A small image captioner, trained from scratch.
Training: adamw at rate 0.0015, 11100 steps.
Rows from block 2 of the text decoder of a small image captioner, named by matrix and row number. Rows with one number belong to one neuron. Each number is 200 + 30 x the weight over its row's rms, rounded and kept within 0 to 999. All counts start at 0.
After each neuron's rows are labels from the 100 texts, of 14848, where the neuron reaches its highest value: "fires on" is the input token at the peak. Only what is clearly more common there than usual is listed. The data: drawn branching plants. In brackets: how many of the 100.
# fc1: MLP up (decoder.blocks.2.mlp.fc1.weight, 512x256), inputs 156-207
# fc2: MLP down (decoder.blocks.2.mlp.fc2.weight, 256x512, transposed), outputs 156-207

fc1.426,200,206,161,207,227,183,201,179,191,166,199,249,211,235,181,146,225,219,227,175,184,247,231,205,214,252,201,132,209,198,229,248,232,209,164,197,173,248,174,187,179,228,179,147,185,96,233,186,229,191,230,230
fc2.426,185,208,188,161,237,197,172,215,196,139,181,256,188,202,199,168,245,163,161,180,212,248,161,205,217,218,188,196,255,182,199,213,167,255,154,177,180,261,211,163,161,221,156,155,165,161,191,226,173,198,221,188
fires on: "red" (60); "white" (39)

fc1.169,181,201,226,197,195,222,197,188,221,191,196,210,201,190,251,190,229,188,162,266,225,200,226,123,206,209,217,229,193,179,182,218,166,162,202,240,230,170,232,216,224,190,211,198,157,218,190,196,159,182,159,194
fc2.169,222,219,242,225,159,184,175,167,260,170,222,202,240,232,199,256,209,169,197,219,193,210,233,140,219,193,265,200,186,194,200,165,194,179,242,256,227,192,198,205,201,192,251,205,190,192,224,148,212,198,187,232
fires on: "tree" (100)

fc1.307,182,228,193,190,233,204,212,221,205,134,189,238,213,228,203,141,247,186,201,203,225,272,248,185,198,264,190,170,220,197,208,210,198,216,137,191,204,228,170,172,180,236,206,157,131,129,200,220,202,194,193,218
fc2.307,186,212,208,177,252,185,183,244,210,149,186,251,233,220,202,173,249,150,172,182,208,249,185,168,219,225,226,183,239,174,183,181,155,286,138,178,197,258,185,160,175,223,188,159,165,174,219,215,177,188,194,221
fires on: "red" (72); "white" (28)

fc1.386,218,174,221,175,200,215,193,205,165,193,164,276,215,220,190,184,239,139,188,247,230,249,221,189,232,195,187,150,215,215,166,179,172,225,123,230,162,247,190,193,232,223,187,165,165,165,191,202,179,244,250,227
fc2.386,171,160,212,184,247,265,235,231,183,278,171,235,142,204,175,176,172,183,153,213,198,228,209,151,226,178,177,183,213,175,155,200,152,244,164,191,159,204,223,207,235,220,208,183,246,205,186,257,141,195,260,182
fires on: "berries" (83); "flowers" (12)

fc1.262,224,233,195,223,188,185,241,203,193,140,191,194,245,199,174,185,212,210,241,148,190,204,189,211,149,260,209,200,197,217,223,193,227,211,180,181,236,176,137,126,174,193,190,168,152,176,206,201,256,217,192,228
fc2.262,204,198,208,150,228,168,181,246,199,181,247,201,245,204,171,183,233,149,171,175,194,211,174,200,240,213,237,173,227,155,156,158,166,256,169,182,226,260,182,199,197,221,210,180,206,203,238,192,190,201,214,214
fires on: "red" (59); "white" (26); "green" (14)

fc1.331,248,180,221,156,132,276,194,138,192,223,189,195,169,187,203,191,172,207,196,231,185,182,243,173,227,202,209,194,197,220,177,217,208,141,196,256,210,168,294,233,235,199,227,205,173,219,184,183,203,213,155,191
fc2.331,183,205,210,238,182,211,214,203,297,186,259,198,228,234,188,216,211,164,156,219,236,202,224,149,214,184,254,206,183,175,202,165,180,157,265,262,238,212,171,239,217,193,251,196,208,184,234,150,210,179,192,241
fires on: "left" (60); "right" (28)

fc1.21,253,171,201,188,158,190,253,199,136,231,196,164,222,153,161,212,172,208,268,141,184,152,202,241,178,212,155,181,198,251,190,202,246,170,179,180,227,191,172,160,220,163,174,165,207,209,183,197,253,243,209,194
fc2.21,200,183,194,118,193,173,160,205,177,202,213,188,181,202,185,203,178,177,203,158,180,181,142,254,209,165,188,217,244,211,183,195,202,239,200,199,206,223,177,209,198,209,148,211,189,231,180,204,199,257,197,193
fires on: "," (100)

fc1.461,204,198,216,192,192,189,208,185,237,159,190,206,221,227,214,199,213,193,200,179,215,225,207,188,162,275,212,225,233,221,212,196,230,221,183,198,239,182,161,166,188,205,195,179,152,195,191,207,213,214,159,215
fc2.461,213,194,212,141,222,160,155,230,211,174,245,202,236,221,175,197,214,141,170,173,185,216,181,191,251,207,238,170,240,164,166,163,172,267,178,199,220,269,197,201,202,240,207,188,202,213,225,185,191,211,209,204
fires on: "white" (78); "green" (17)

fc1.239,216,199,172,216,204,214,202,175,196,186,173,262,190,214,180,157,209,210,215,194,158,252,272,159,216,256,209,134,214,212,214,230,228,205,177,216,149,196,181,179,191,230,202,154,181,138,236,190,239,197,230,233
fc2.239,165,220,165,159,238,195,170,203,217,119,217,203,186,190,211,178,193,189,149,173,207,226,123,232,201,201,179,249,258,164,213,228,173,245,189,168,198,250,215,187,131,205,172,193,185,223,181,234,173,183,208,154
fires on: "white" (81); "autumn" (10); "red" (7)

fc1.310,182,194,195,176,185,214,160,154,204,189,184,279,193,241,199,188,195,167,192,230,220,257,232,182,258,196,182,188,229,217,207,218,205,202,224,273,150,250,188,244,200,237,173,199,210,173,199,210,203,201,198,211
fc2.310,196,186,203,182,227,192,160,209,195,191,173,226,172,231,190,180,165,169,193,173,223,229,154,234,200,178,181,234,234,215,197,198,201,278,156,170,179,224,184,193,192,231,175,209,210,253,172,261,185,240,210,174
fires on: "<end>" (100)

fc1.191,227,216,198,228,183,193,234,181,210,155,185,199,239,206,168,190,183,213,248,145,181,213,201,201,150,249,219,188,198,230,219,200,246,220,191,180,224,152,139,134,177,198,215,169,163,173,207,207,258,214,180,226
fc2.191,217,195,201,139,225,163,169,230,190,179,246,198,234,204,177,184,217,153,167,171,182,215,167,204,247,212,229,169,231,157,163,164,173,250,181,194,229,265,200,200,196,230,198,190,215,211,237,189,188,195,211,203
fires on: "white" (72); "green" (14); "red" (13)

fc1.69,247,187,204,199,170,200,251,208,142,204,179,176,228,153,172,220,192,211,266,145,202,165,187,231,164,223,178,197,186,243,183,200,235,187,161,174,224,170,162,148,212,156,178,118,190,201,186,186,258,247,197,197
fc2.69,200,189,196,117,201,180,156,213,180,181,214,197,192,203,182,193,197,159,198,154,190,193,153,239,217,190,191,212,245,209,175,187,191,256,186,189,211,238,181,199,195,212,151,202,183,222,173,200,205,244,197,184
fires on: "," (100)

fc1.145,199,235,186,238,209,138,200,217,212,146,202,184,255,218,194,194,233,227,234,156,210,194,143,252,159,243,211,220,183,190,244,173,218,204,175,183,241,209,107,162,169,186,160,168,130,179,209,213,237,197,189,235
fc2.145,202,202,209,137,229,142,169,239,199,169,226,204,236,211,187,179,232,156,172,158,199,196,151,224,220,207,229,192,230,151,179,166,170,254,170,178,230,258,176,187,200,207,183,195,196,209,210,181,188,213,194,203
fires on: "green" (90); "autumn" (10)

fc1.68,181,224,159,220,238,185,205,208,194,180,200,244,210,234,187,149,264,216,211,184,199,256,214,204,206,240,188,170,218,179,217,236,203,209,155,194,168,245,158,177,175,218,172,160,159,140,228,194,219,179,226,229
fc2.68,169,212,169,155,248,208,185,205,197,134,173,263,186,197,214,157,245,173,168,169,211,253,164,210,210,231,186,204,275,186,204,220,178,237,156,169,176,250,206,162,140,235,143,146,177,166,190,234,177,201,210,189
fires on: "red" (86)

fc1.16,208,162,220,167,170,179,204,170,172,238,201,210,224,207,167,210,206,201,223,206,224,208,236,222,244,218,158,155,195,196,204,209,235,158,200,220,181,268,179,236,247,205,211,207,203,157,196,169,241,233,252,216
fc2.16,181,173,194,175,246,186,160,210,215,206,209,195,197,203,203,151,219,182,163,175,225,237,185,235,239,228,171,215,236,169,206,233,196,229,169,182,178,275,200,237,210,198,174,291,165,234,180,228,185,196,221,178
fires on: "<end>" (56); "white" (44)

fc1.480,159,227,159,199,257,238,226,233,191,164,178,256,172,222,201,138,239,177,177,208,234,260,223,163,217,237,166,183,253,169,201,243,175,225,158,210,154,244,190,198,178,226,182,137,175,157,212,219,183,165,207,212
fc2.480,168,204,135,93,230,250,228,221,167,201,205,242,143,165,201,145,207,223,194,144,193,186,224,185,199,195,176,194,257,194,181,231,177,200,205,179,172,195,231,204,162,204,131,119,242,196,185,225,170,207,210,176
fires on: "at" (99)

fc1.419,239,162,222,188,180,174,142,186,194,225,213,238,234,231,172,207,192,170,214,229,179,230,184,213,253,195,218,142,177,222,182,174,192,221,171,229,218,255,169,236,241,214,188,183,197,165,223,190,235,212,221,241
fc2.419,143,212,204,265,243,228,203,223,220,213,157,238,185,192,231,198,223,201,154,258,229,195,165,138,186,164,221,223,179,168,181,196,161,229,190,227,202,182,201,208,220,213,235,203,192,190,214,194,150,164,194,220
fires on: "leaves" (57); "flowers" (34); "berries" (9)

fc1.106,218,131,246,199,188,195,173,205,179,226,186,247,240,230,182,234,204,161,204,225,224,240,186,215,250,187,192,162,187,231,149,171,195,231,158,242,230,246,151,209,249,215,193,171,175,182,202,211,208,237,218,230
fc2.106,144,177,215,226,248,247,199,220,208,238,153,231,171,202,236,208,203,187,152,242,228,224,173,148,204,156,200,217,208,175,164,199,155,248,162,217,181,185,223,224,225,228,193,190,207,192,204,242,128,195,206,197
fires on: "leaves" (60); "flowers" (39)

fc1.195,216,193,215,228,177,143,187,169,212,181,198,224,247,235,140,218,166,199,221,188,176,222,196,218,214,201,226,150,184,214,223,183,238,231,207,213,187,211,111,192,211,228,227,187,230,156,232,187,256,213,239,247
fc2.195,188,195,216,211,197,186,175,188,222,215,199,175,222,189,229,204,223,211,165,216,195,169,157,174,201,162,251,208,162,156,168,201,161,221,234,198,216,180,193,230,226,138,188,222,203,220,220,170,171,173,196,221
fires on: "<end>" (100)

fc1.211,187,169,190,204,229,257,210,209,184,210,174,244,176,213,163,152,190,166,179,220,184,260,237,159,247,226,175,158,224,206,175,228,158,232,142,198,146,210,229,170,202,235,224,174,185,185,217,247,182,172,217,192
fc2.211,152,182,201,184,253,249,207,251,220,201,186,216,160,180,178,169,193,163,158,209,234,242,191,171,216,187,171,221,242,154,184,191,161,261,172,163,189,242,204,251,191,236,212,207,196,231,186,268,150,204,251,147
fires on: "at" (100)

fc1.475,191,220,184,225,237,172,206,216,202,150,206,225,264,235,182,158,238,192,214,182,218,218,206,212,205,259,183,171,211,182,227,200,191,214,132,196,208,261,122,180,179,203,167,156,121,138,239,212,221,187,209,239
fc2.475,198,223,180,138,231,177,198,222,173,153,194,218,214,187,201,163,233,188,199,127,205,191,160,237,181,218,204,209,245,168,205,198,195,240,165,149,203,234,171,164,167,195,131,173,190,193,183,198,193,208,178,197
fires on: "red" (82); "white" (13)

fc1.67,188,188,208,194,200,188,154,173,218,185,196,263,205,250,197,204,206,153,183,237,218,257,214,185,251,196,197,189,227,213,202,187,194,234,200,256,165,258,182,241,202,240,180,205,203,172,198,211,198,210,217,230
fc2.67,176,170,206,200,238,182,163,217,199,213,162,237,167,244,185,184,159,167,181,189,221,233,148,222,224,168,178,215,228,196,190,197,186,273,152,195,158,235,175,199,207,230,165,202,210,221,188,252,172,229,228,194
fires on: "<end>" (100)

fc1.298,222,190,245,203,176,206,192,192,250,202,237,185,248,205,224,221,224,184,161,247,213,186,208,160,220,192,258,188,162,175,157,165,175,166,224,225,234,202,228,228,258,191,261,205,163,218,233,121,181,181,178,226
fc2.298,224,200,240,226,165,180,194,185,248,221,230,196,245,215,200,238,220,183,158,247,216,175,238,147,219,183,263,188,130,173,161,177,162,180,224,246,221,193,209,220,248,155,261,234,183,207,218,149,186,176,203,223
fires on: "left" (80); "right" (11)

fc1.235,155,215,147,204,224,207,219,200,161,182,169,236,175,203,186,140,227,226,225,170,213,210,216,210,201,226,160,169,227,189,222,263,214,194,170,198,154,220,182,174,171,202,155,135,195,133,199,234,210,191,227,216
fc2.235,173,203,175,153,242,203,183,214,173,169,150,269,169,193,223,153,255,189,178,173,216,247,173,222,209,227,185,199,273,195,209,221,188,240,166,164,183,246,208,172,174,239,107,151,178,162,180,230,167,211,211,183
fires on: "a" (100)

fc1.181,257,198,201,203,136,179,223,189,180,226,200,157,212,179,170,260,133,227,253,147,166,148,167,248,162,175,203,219,176,251,206,190,252,183,238,186,204,161,182,179,192,163,199,200,253,229,183,168,245,245,191,191
fc2.181,215,183,204,105,187,173,153,192,196,201,223,195,197,212,174,210,188,149,192,164,157,198,159,226,229,171,215,201,254,213,173,183,207,248,206,222,204,238,181,216,200,225,164,205,195,220,198,192,203,262,204,205
fires on: "," (100)

fc1.459,195,144,234,219,220,204,169,210,203,206,172,289,221,249,194,198,186,157,193,229,208,261,186,194,244,190,198,169,190,215,167,183,200,247,155,237,216,217,171,213,242,240,184,161,196,175,205,234,197,222,213,230
fc2.459,163,179,223,220,232,250,196,219,200,230,146,230,184,199,231,209,208,195,151,245,221,212,177,150,195,155,217,216,195,188,161,196,151,232,167,219,180,178,228,216,237,206,184,167,206,188,199,217,144,200,204,209
fires on: "leaves" (59); "berries" (28); "flowers" (13)

fc1.40,209,148,224,155,166,276,158,164,190,200,156,269,185,217,235,200,187,163,196,232,213,241,203,190,244,205,177,208,207,231,186,203,196,201,170,259,195,226,216,231,232,201,164,172,169,197,169,235,190,227,166,192
fc2.40,173,187,207,249,216,263,239,230,201,214,157,217,178,189,240,202,225,211,198,267,228,204,219,139,173,186,203,228,165,196,202,208,161,203,182,194,204,153,218,227,223,188,227,150,205,184,200,203,185,141,181,201
fires on: "leaves" (84); "berries" (16)

fc1.172,213,202,204,192,209,215,189,177,206,173,176,257,211,228,201,160,254,181,196,231,192,284,253,152,222,273,199,163,208,213,196,208,218,194,160,227,184,215,184,196,204,239,212,148,153,138,233,190,223,206,203,240
fc2.172,196,220,197,157,225,185,167,210,218,117,189,239,221,226,192,178,226,160,184,175,211,262,156,224,213,237,204,219,254,200,202,193,189,267,146,172,205,278,185,148,158,232,179,173,157,183,186,221,201,216,210,195
fires on: "<end>" (100)

fc1.75,212,173,186,143,200,252,175,189,179,207,147,259,146,190,196,157,234,185,208,204,187,224,253,181,211,241,151,180,258,231,221,241,202,200,187,216,161,243,263,208,196,197,92,153,183,175,161,200,219,215,198,180
fc2.75,162,244,167,268,225,241,231,213,232,187,168,237,184,187,226,176,208,238,192,255,256,191,207,156,173,188,198,226,156,185,232,245,180,182,209,215,194,172,220,198,183,174,251,202,185,183,190,180,175,151,194,202
fires on: "<end>" (100)

fc1.442,194,221,195,211,226,191,199,211,210,151,210,238,235,246,184,159,251,200,204,194,206,250,235,189,216,248,220,136,195,188,209,203,205,210,141,198,209,231,161,171,190,220,228,154,140,115,237,192,218,176,212,248
fc2.442,196,215,201,180,235,175,173,224,200,137,187,242,245,216,208,178,250,159,180,174,199,246,157,198,200,233,233,189,239,180,192,175,171,269,144,172,214,253,183,153,171,217,167,156,160,165,215,200,195,191,175,222
fires on: "red" (81); "autumn" (12)

fc1.140,198,187,211,174,173,249,200,185,196,224,193,209,175,184,235,190,210,206,198,225,222,183,251,160,208,211,199,202,196,186,182,217,187,136,209,225,215,179,290,227,227,191,215,199,186,210,179,184,173,192,172,176
fc2.140,189,231,191,227,203,165,196,176,246,188,232,190,209,197,232,186,250,235,168,225,209,194,220,172,186,224,234,213,169,140,223,229,177,157,241,211,210,189,212,209,198,156,234,261,174,196,207,174,169,128,184,208
fires on: "tree" (100)

fc1.248,186,198,198,154,211,196,211,210,138,241,210,195,210,167,204,176,236,202,212,202,236,172,218,225,218,205,162,168,199,176,187,201,202,141,169,193,202,252,230,217,234,211,197,183,212,179,203,203,196,217,258,186
fc2.248,183,198,189,204,250,177,183,206,208,195,199,200,192,203,236,140,251,220,166,192,238,220,189,228,220,246,175,211,214,145,216,246,201,188,184,173,189,260,202,213,211,179,171,292,160,196,171,220,174,161,199,174
fires on: "leaning" (100)

fc1.322,212,211,196,245,201,157,212,222,189,174,212,194,268,220,147,186,222,212,239,164,200,201,170,235,181,238,206,157,167,193,222,164,209,204,148,178,227,239,117,172,207,194,189,166,141,151,241,208,255,198,231,254
fc2.322,210,200,197,148,221,160,188,243,180,184,234,196,237,190,168,175,239,168,190,149,195,190,162,226,213,209,217,175,209,156,166,157,180,237,174,172,233,245,165,190,209,197,180,186,203,206,217,178,199,210,212,209
fires on: "green" (95)

fc1.485,199,133,240,220,208,196,158,234,195,235,180,237,207,214,202,222,186,156,185,228,197,198,156,197,229,158,212,201,163,203,143,157,172,236,172,214,216,205,192,223,249,202,169,195,212,216,194,217,178,228,215,207
fc2.485,177,183,217,228,225,249,224,201,186,221,151,230,194,176,245,212,231,205,172,252,234,220,220,135,195,173,206,193,179,196,172,210,167,189,163,213,199,162,248,207,232,215,221,157,191,167,209,205,147,175,181,200
fires on: "flowers" (48); "berries" (40); "leaves" (12)

fc1.351,197,194,195,166,215,188,205,205,147,222,230,193,236,181,206,180,225,223,216,197,239,180,212,226,216,212,173,160,187,176,183,189,198,153,159,188,227,253,201,208,233,201,204,183,202,178,218,188,202,200,242,192
fc2.351,200,185,192,204,246,169,184,205,197,196,218,188,202,204,223,139,243,208,175,178,217,212,194,218,230,246,177,196,204,137,214,244,205,195,173,167,193,257,204,206,211,174,180,300,165,203,179,210,179,151,204,179
fires on: "leaning" (100)

fc1.167,234,154,223,196,157,204,222,210,161,235,192,205,249,208,150,235,158,173,226,203,197,198,192,198,230,169,211,161,171,268,145,157,200,207,167,236,203,228,145,209,240,185,203,142,216,188,242,155,239,256,203,254
fc2.167,158,198,208,157,222,249,209,202,205,198,194,223,171,181,191,160,255,181,151,205,199,222,241,124,195,184,207,189,257,129,185,205,127,231,194,215,164,212,225,214,177,183,219,221,169,210,202,245,129,175,239,182
fires on: "leaves" (87); "bare" (12)

fc1.187,180,201,178,173,190,253,224,157,171,167,151,243,147,186,225,150,213,210,204,218,216,244,273,154,180,265,165,233,245,229,231,255,211,163,195,202,191,155,213,168,179,202,163,162,158,195,151,250,184,224,179,172
fc2.187,164,219,150,172,264,187,195,226,178,158,172,241,155,218,196,138,197,204,205,184,228,239,183,232,197,218,174,229,255,200,228,246,209,250,148,161,154,235,184,187,156,263,148,185,222,212,157,251,177,216,228,170
fires on: "a" (98)

fc1.423,194,143,196,193,144,235,188,179,168,232,150,244,139,169,215,197,193,209,215,217,215,204,206,185,215,194,167,224,207,215,192,242,218,137,235,250,221,180,225,215,254,188,158,172,226,220,149,218,192,262,192,165
fc2.423,211,223,203,253,216,201,230,226,239,191,215,181,259,207,207,219,234,183,179,229,164,206,218,154,189,207,265,188,148,163,164,155,181,178,217,213,212,177,204,208,205,190,252,189,197,180,252,149,199,157,189,259
fires on: "leaves" (98)

fc1.488,215,228,167,221,196,157,203,178,208,179,217,195,223,215,156,175,227,242,228,162,154,201,213,213,187,216,235,157,195,180,250,219,231,191,231,190,157,223,153,198,169,187,200,199,221,146,233,160,242,172,246,239
fc2.488,143,214,178,174,239,214,159,204,231,193,198,199,158,202,224,176,208,191,154,183,178,218,148,203,195,147,219,234,241,166,197,240,168,229,239,167,178,211,220,225,161,177,158,240,188,220,200,246,156,180,201,188
fires on: "green" (50); "autumn" (42); "white" (8)

fc1.457,204,135,239,211,211,198,175,233,172,239,175,232,207,206,202,228,176,155,187,225,203,201,160,208,246,151,191,197,168,217,140,163,174,236,167,221,226,206,186,221,249,202,169,192,220,219,194,220,177,236,210,211
fc2.457,175,182,224,229,219,247,225,198,192,223,159,218,195,179,242,214,230,207,165,247,233,216,218,138,197,177,213,190,172,190,169,205,161,195,166,219,197,166,246,213,236,203,216,168,194,177,218,210,142,171,188,200
fires on: "flowers" (49); "berries" (26); "leaves" (25)

fc1.210,196,147,230,213,208,204,166,203,198,203,166,294,217,239,192,193,205,162,192,232,219,265,190,190,241,203,197,166,193,215,176,185,196,239,162,251,204,226,170,228,239,241,186,153,193,159,203,226,204,221,221,235
fc2.210,163,170,221,216,240,236,176,226,193,239,148,233,176,208,215,208,186,179,156,237,212,211,168,162,212,153,211,215,205,191,151,190,162,246,164,213,180,191,208,219,242,231,181,166,212,195,197,218,143,211,200,206
fires on: "berries" (62); "flowers" (26); "leaves" (12)

fc1.230,258,206,198,221,140,181,216,192,193,221,206,147,220,187,154,261,138,241,270,137,160,150,175,245,164,173,212,202,168,233,215,188,267,189,236,190,205,167,166,180,188,159,218,196,260,214,196,169,269,225,206,209
fc2.230,213,184,202,101,192,171,148,200,191,197,224,193,198,210,184,209,192,152,192,158,166,198,149,230,227,174,208,202,258,212,177,181,201,244,207,211,207,241,182,214,201,222,151,210,197,224,194,193,198,256,203,200
fires on: "," (100)

fc1.14,207,206,159,208,223,204,247,222,157,179,172,229,189,194,158,144,151,186,233,159,182,245,212,210,193,269,161,165,229,224,209,211,218,230,157,165,187,193,182,141,162,232,212,158,178,170,191,238,227,224,217,205
fc2.14,170,228,181,155,258,226,214,261,234,171,245,195,204,172,183,168,227,165,162,189,197,221,198,151,216,220,237,193,235,146,172,199,148,247,183,168,209,222,213,212,169,229,225,180,205,218,222,214,178,169,232,173
fires on: "at" (70); "white" (30)

fc1.111,236,189,238,177,166,235,189,172,226,190,207,193,221,203,230,214,212,191,179,248,206,203,231,164,217,227,243,187,175,195,171,180,200,144,185,232,231,182,260,225,262,205,253,193,146,203,209,149,194,198,154,214
fc2.111,218,202,235,228,169,157,213,189,259,223,242,194,246,213,197,223,221,188,160,235,216,178,234,144,213,187,270,180,135,165,171,168,166,182,235,245,228,196,197,209,252,159,266,224,202,203,241,146,189,170,213,228
fires on: "right" (63); "tree" (27); "left" (8)

fc1.335,207,234,185,199,203,201,230,187,239,136,197,194,202,211,188,178,177,198,208,171,187,251,222,190,156,274,203,224,239,211,237,218,240,220,202,180,221,162,178,165,156,230,225,196,180,202,195,219,229,200,181,191
fc2.335,200,195,205,141,232,182,168,229,227,185,247,205,216,229,175,187,207,144,159,202,188,234,213,167,269,212,229,164,245,158,172,180,166,264,175,208,196,278,208,221,191,251,236,204,208,211,243,211,177,185,227,199
fires on: "white" (74); "at" (26)

fc1.359,251,173,192,215,126,170,207,130,181,239,241,178,220,193,148,223,166,227,254,175,175,168,215,237,211,198,189,153,172,243,227,214,241,145,243,215,193,203,162,214,224,173,214,217,244,170,226,152,260,215,218,234
fc2.359,183,202,201,158,180,142,186,207,173,225,208,179,186,170,152,186,181,204,220,153,183,163,141,219,224,167,210,190,213,159,188,176,181,236,219,193,194,206,165,216,212,180,183,215,230,223,223,226,206,221,248,206
fires on: "," (100)

fc1.245,231,169,230,209,150,219,225,167,181,168,157,217,224,191,189,211,179,186,238,176,198,226,224,172,164,255,199,200,201,255,197,199,249,205,184,201,230,156,154,146,218,193,217,159,146,178,183,214,249,242,167,209
fc2.245,201,185,205,121,208,174,183,226,184,186,230,200,224,194,157,180,222,155,186,161,181,198,175,194,249,200,238,160,240,173,162,165,171,231,188,199,209,246,178,208,208,228,186,170,220,205,232,190,199,218,227,211
fires on: "white" (57); "<end>" (35); "green" (8)

fc1.339,187,210,201,217,234,165,196,238,219,156,217,204,235,234,196,174,234,190,192,184,254,222,165,226,204,262,190,195,208,171,213,187,192,222,130,187,250,272,134,193,193,208,175,172,126,165,214,225,207,182,183,219
fc2.339,201,213,187,154,234,159,169,242,189,158,234,194,235,213,173,156,240,180,187,152,220,199,177,228,210,217,199,185,220,159,198,178,173,253,141,161,214,262,165,191,184,193,182,217,187,215,201,202,194,201,210,199
fires on: "red" (87); "white" (9)

fc1.434,187,256,166,197,231,187,228,228,218,129,210,191,205,205,194,159,217,214,209,172,214,236,199,221,159,267,193,223,232,188,243,216,221,217,182,159,217,190,172,158,146,225,196,189,172,187,188,228,208,187,196,184
fc2.434,183,201,204,157,250,193,174,241,227,172,229,217,211,224,184,171,222,148,152,198,204,242,197,168,253,213,213,181,251,158,174,189,158,272,160,189,190,277,202,207,185,240,219,200,197,208,233,228,169,184,221,198
fires on: "white" (82); "red" (18)

fc1.274,200,152,224,209,207,196,177,207,193,207,173,277,216,247,184,195,204,161,197,229,210,255,190,192,246,197,200,155,192,217,171,178,197,236,170,243,191,231,169,221,237,236,185,160,201,143,212,216,205,221,234,236
fc2.274,159,161,225,213,246,227,165,233,196,223,152,237,179,218,217,209,192,172,160,228,216,218,157,181,213,151,215,216,215,193,156,185,160,252,164,210,176,199,199,223,234,225,177,176,213,207,193,232,153,217,206,208
fires on: "berries" (72); "leaves" (16); "flowers" (12)

fc1.177,185,192,216,188,206,203,158,192,206,162,175,275,202,250,210,193,222,148,182,246,231,268,209,176,239,210,197,194,221,204,197,176,197,247,168,259,186,253,169,239,214,238,183,191,183,170,201,220,193,222,217,230
fc2.177,165,178,200,201,259,217,200,243,183,217,153,246,165,230,177,171,168,158,191,189,216,235,177,190,210,170,181,212,233,187,173,191,178,283,141,197,160,213,180,194,206,249,184,175,211,205,183,258,164,223,226,197
fires on: "berries" (50); "leaves" (32); "flowers" (18)

fc1.266,166,215,197,189,194,261,182,196,215,179,190,231,176,199,248,176,227,183,169,252,241,199,212,133,224,194,195,207,193,169,192,210,158,169,202,271,207,194,250,239,212,202,213,188,160,197,196,195,160,164,153,199
fc2.266,200,216,224,218,158,191,186,182,230,200,199,192,219,199,232,244,218,191,179,243,192,196,216,123,180,190,254,216,179,198,181,180,174,175,240,235,223,162,217,195,215,188,229,188,185,196,205,158,176,192,176,215
fires on: "tree" (42); "berries" (41); "leaves" (12)

fc1.362,215,144,228,186,195,197,161,207,191,227,194,250,234,241,175,230,215,146,198,230,203,238,184,207,261,179,219,148,191,223,155,173,185,224,169,240,207,256,173,220,245,218,187,189,193,169,218,196,208,226,220,233
fc2.362,156,187,207,213,246,254,203,217,215,221,166,229,179,191,213,190,216,171,136,237,220,239,196,130,197,170,210,223,214,166,168,196,131,267,156,210,171,194,235,219,211,205,230,195,197,206,197,239,128,186,235,193
fires on: "flowers" (71); "leaves" (21); "berries" (8)

fc1.43,202,139,228,204,210,226,189,215,169,221,162,266,198,219,190,205,174,154,196,224,216,257,190,195,258,187,171,171,198,227,154,188,192,239,140,228,223,222,189,205,234,242,173,172,190,190,196,250,189,238,202,210
fc2.43,176,167,232,219,217,238,184,210,205,222,135,214,191,194,233,238,206,179,168,229,209,218,172,158,193,157,221,206,200,196,164,185,171,238,164,234,185,178,229,227,230,223,202,172,219,198,221,225,154,219,209,203
fires on: "leaves" (80); "berries" (18)